{
  "arch": "convmixer",
  "model": "image classifier",
  "dataset": "simulated grey scan slices of phantoms with and without marks",
  "train_examples": 122500,
  "image_size": 48,
  "crop_scale_min": 1,
  "horizontal_flip": false,
  "translate": 0.06,
  "targets": ["finding"],
  "num_classes": 6,
  "norm": "groupnorm",
  "hidden_act": "silu",
  "weight_standardization": false,
  "patch_size": 8,
  "depths": [9],
  "kernel_size": 7,
  "widths": [384],
  "label_smoothing": 0.1,
  "loss": "cross_entropy",
  "head_dropout": 0.1,
  "init": "orthogonal",
  "optimizer": "muon",
  "muon_scale": "match_rms_adamw",
  "learning_rate": 0.0019,
  "momentum": 0.98,
  "nesterov": true,
  "orthogonalizer": "polar_express",
  "adamw_lr_other_params": 0.0021,
  "max_steps": 22800,
  "batch_size": 128,
  "epochs": 23.8,
  "lr_schedule": "wsd_sqrt",
  "decay_fraction": 0.2,
  "final_lr_fraction": 0.1,
  "warmup_steps": 1140,
  "weight_decay": 0.03,
  "adamw_weight_decay_other_params": 0
}
Rows from block 5 of a small image classifier, named by matrix and row number. Each number is 500 + 40 x the weight over its row's rms, rounded and kept within 0 to 999. All counts start at 0. Numbers have three digits each.
After each channel's rows are labels from the 100 images, of 14976, where the channel reaches its highest value: "peak on" is the class under the peak. Only what is clearly more common there than usual is listed. The data: simulated grey scan slices of phantoms with and without marks.
# pw: pointwise conv (model.blocks.5.pw.weight, 384x384x1x1), inputs 192-255

pw.156:458559467602498492466522525556486524490499497513542537489498523555495494429513535536535527484506541465501505531518472477462492515466492482450469506467523486533487491533542459542442510539528501
peak on: bone

pw.133:492459514513520414485460525481513475522450465495496451459517512466457434562528537423561515508495500495514524612495522535531357598535612456549538516506472620481485605503436503570522529531496494
peak on: organ

pw.246:479519458401487469446484471523489529528497518547476485533543588480453515544474499527501469499493497529529626476413534520475505572511477482473623524541429486483490472437535457504473489556547462
peak on: soft tissue

pw.17:460475464491480529494458571519535479530551519536488528474547448499491522568494486494448527457453547491478525592515463538409508500507474439546508453575514466498503460458462493485507565483468530
peak on: lung or cavity

pw.149:471489496486479443547431556449454570471516509543506573558482550535472448467456506460517501505491465493506460517528532514507531558505513460451517498441560559473590493499537469503513478582491519
peak on: bone

pw.53:429481475482485501497421549482549475518477542470489482529494459455427410498514544446477566502537543455463472538566554537543413446482524504511499517506585480490447511575481468519406491468465494
peak on: mark; organ

pw.341:521508503548489513455533501522588516587533494564516517556467462476437550504535574554529512443544568505531478538561563511490545476529545521551534517563486474535464501545455487458435416441561503
peak on: soft tissue

pw.371:513452448515565511595559495477460472489554515544494510517489535558539497462464472529445522574484505546471543464516520453483500585399479446430522462544532459461444555443526503471484513458484516
peak on: soft tissue

pw.178:462446484511527516578581565484494447438512486463446513517482449560543430514498421465574487587497544491476495576516525478477539462511441468474478535485493461534553425464540542542464491518490436
peak on: lung or cavity

pw.213:476483451553544481506547454489524521548536485508500586543484497459483531512497485454490496459443589440424509545518552535558458463464521516523532464472465491514510528504505493452485386577536489
peak on: mark

pw.87:450512482434550460505471545476458526544404450499504539494467452549467499530444487494441469585503510621502559533497533533482477476480557414436511460454533508478467437506558517471593532561529472
peak on: lung or cavity

pw.101:555493527511504529615573602440494502482528475525484589542489439527513484606486536521519554485464488444398474447476527549502559503552483570522474508544504527487496593513486515450565482477520519
peak on: lung or cavity

pw.104:481518499502446555471528545506514514518595498488526531515489480474496489522428470553473483526521546482527518526472484519521480479516470515519488505451529401513486510506545434562461514576523482
peak on: lung or cavity

pw.83:451508500477501506512480449510549501535487445498499489509499525503513515546513495554531487408555539529455549495409548484461466505512595575614571510533430464538487516437481517446509480527507492
peak on: mark

pw.20:498523508484503468561443470546499457496538577522512500533437524457461509487514490435462433404550481502524498434503468488548544475399487512435531522452523562475541501465489540515471544551584512
peak on: mark

pw.231:472516517485444473580512367494443439461557453464495547458495459462479504484510478559517519524514535476501480521455543430493509517530504450496553455476483458561515442546502522557509520469519531
peak on: bone

pw.268:515535462512475476479503495494517566432501491521494530533434488504512539465523542505486583553491491473534556446440460508560444453545519465512500474495487566500523511527576472451558504519415481
peak on: lung or cavity

pw.288:504476465518548439528546507485452469640507505461519468530512480527543510455486536584486552495510594557479470577450588472461467489447540563512501447481573455473505517528462470493508479504473549
peak on: soft tissue

pw.203:635486570442476484494598533569448486470511510492507529530410544454480466564585507541512483470458508486518466538504558481536554557449502510490455534460451470491493490556472425506534487477614491
peak on: lung or cavity

pw.324:465492478482466516513480489479502509534510451487518479459508538527478514402517429568459516523534488494469514411467504509527468516491584473456447469494473516466455503502465532483485458476518456
peak on: lung or cavity

pw.55:498491469592490579494516490465441403452474492458487570669478464506557540501486540505539497496443493443492504424451539501446527472463491563485490486516486468492513585442464484598444467461468532
peak on: bone; soft tissue

pw.299:481553452538472502529557477544477473524519405552533480470504458544496486501473528464507486502434533545450555500550462591460543450492511540486511485520445496462569518489581527494479483571528520
peak on: bone

pw.348:581430510497515493511613565573400484485493476455458491512500552466516489554450527481535461464487512561467591483423528462511512543504506537521489500500429516524488561525513463515510499467505480
peak on: lung or cavity

pw.210:517461527492538480480503414461514498456529523553499504455430514552488565506506519511512546567553453579563516511502523439486461531474506475446513555499511497440533448524524548455456539468485516
peak on: bone

pw.138:504460479433446444572460535486515525479517512528475448515502574483447552540472459510515568505510572515526454492468498514520454516412488444533565486475560502520473497464564569563547506569486432
peak on: bone

pw.293:536503473520498530444461492549479534499498535516476513536490497514506495562543517494514483447489509509572520527556489519511546467477462456529521550463489487539479475532532504624503474567523486
peak on: lung or cavity

pw.162:537488504476516459515487521510486490504505477467457546558549513484482459457581524497539473516503483443528486495468501528482521529440503478433414454502475490527485502532531520479516372471506433
peak on: lung or cavity

pw.15:489478608484572448495480468540553529427520483587529472463551476539513531484497528512494531516506464498436525523542616578440456473505468544516514511540481495458427505504560502508482471499485492
peak on: bone

pw.97:514455474480474510449503456529503521484447431533510508434511469464610475434444491403560481502532517418557546477443504537552512416527499554451464501549507545476544527545487461492491571485474548
peak on: lung or cavity

pw.358:576433459458548483521533479469495526545565492498465451511518527488461441456532496486489515445541501541540473518552512526487418521571498477568527585477555492546557449518449582484562478506527495
peak on: bone

pw.228:552466445553468513457427467428474476509491435449587433516499425580462489471495592436552458530448497522551574511559426474441504567483430456442516570506445499501569490485522429488418485505538519
peak on: bone

pw.330:372540502496490537433498514467451502533486481468512533511545491584490491432495506485485503547533555526536474465516491470500440421574487522459486510526447491457522482478498509522506502559530484
peak on: lung or cavity

pw.359:461525500416493496456544497574476437443585471531539533558504512571610436557502516496469466464539503476445549475500533578507510570558488516468531514550446488484511568496455464508519410525531496
peak on: bone

pw.88:521541413516439452570490503528484434485495484521450523440513435448544413453531526487460496500588449461524499551500543545498433492491480510478540528500533493502579481524497451506465452478430507
peak on: mark

pw.336:466502528502505456479536508535461445476448493528464479529458542500463543547485407488450456455493410556554482537429536505497482487592462526517432486499492551500530462472501464604497534460527493
peak on: bone

pw.250:495494513440627552501478412493547519501463636541571497543497524460561500598493528506484527495483558458490590511490518529587547566465551581556463495441446502464489595452533488585496470507477470
peak on: organ

pw.115:459552523478553577579569521514483485492471494491492537437473498481456497453432511578490423472443517462538566475458431481486451480482515518482529567455488512432494512574547501497470443479545490
peak on: bone; organ

pw.1:458522547430496480501467537493503542496477503520475531463533487463479464494508484493508517534443573486492490555521466490520468499469499487416576444444537566451529522541533426490497526489502511
peak on: lung or cavity

pw.99:519488508513412473616450550486540479505616473472582563505534383502444536518511494473507546537534450555443437574513573535486557502493535534528543494426528487501558552520493424510471552496559514
peak on: lung or cavity

pw.40:496507504512421491477456476426471528491461451480540495529368526525492437429490535543510550465504454537542448572491462447509550528473485522504484492487529523508510577513529490537507554575496511
peak on: lung or cavity

pw.114:559531485484507588461531530485518457437451479469467508568524524568534471479476583443443558496474432497540553500493560467591495487516507513560497515532520437470498568574479573482479478497523442
peak on: organ; lung or cavity

pw.202:497451512460509567489514583520454474548516477500438375513498445502530448490475480456493492514508518522523497521407475395463372463425540515482500546431483455554613516491555506482517545463542519
peak on: lung or cavity

pw.96:490470516548477471474523545497503520562445514504546482495524463547528477450511522449460502495502530451497501608428557444465468523456481508497514430514547476472464529473599502455511528488506477
peak on: lung or cavity

pw.244:496482497503541459459450597446540469492472555485526483549507517493523466523451507446514461548525473484491495517491415624514483456470458431454419459539493596511557511452557520533429515453513558
peak on: lung or cavity

pw.271:473456491461485520465493473483500507516475508524505487480452493473460385649549490517525514483508472443531487507484498509559514461437500487520449531465559532576476556517455521477428485497496539
peak on: mark; lung or cavity

pw.297:562463518551539551526427465517502452468486480576526669496484482465543445511505439433454495492498442488519463532504556520467396448503505555538546522492517504525516478496460438480511474440455468
peak on: air

pw.367:516539534474488459556528458513409475489474524523501565538510497445499471427481495482459504542491482556436489510521496470503483479448521440448443524438552528519505596530448491507500493494522500
peak on: mark

pw.323:504509507500530443572483491570494514386508437538541501492562423464558443479433457508540480510570462434483553521540522506562453516474466400471450457459477487535516486518541520590464471473482470
peak on: lung or cavity

pw.143:456505578538543529552542469495515555531502445515474551497478500611526551493545519480444562433513555573501457444525505512454568532461494537513458470469534521511558512442500506546512475444487518
peak on: bone

pw.29:495480519452569513521556430423526459559542537530574529468458505451517549452510488573448485453515447426483473497523515586531536435491478486463532483516479495452489517455565488473524470484414543
peak on: lung or cavity

pw.2:532470520503483519473463556450539528459506541477560576484558487496465426430469427436457524530463524548494610515481487501570481518548483542433520490534526539530466494417472432499529473524505542
peak on: bone

pw.282:493553506483524510529538480479570420496547487526495581476424574486543494493444467445510529468531512512542487524521503544441530460455432470502472540412486490437488531523519497478499526545547494
peak on: lung or cavity

pw.240:530470446445494488486522494516511552460433474467506532465503443492456481492529488589473497434558394511450585552517502445472520471586454542445441500522470482555475515532516513438474446414429462
peak on: soft tissue; organ

pw.275:432456500476500549453468532483491462508482525479558517484503509541507487513542515484567443482587509530466470507508633508485532516489536573533521488480470502475550490523551491479452503479492515
peak on: lung or cavity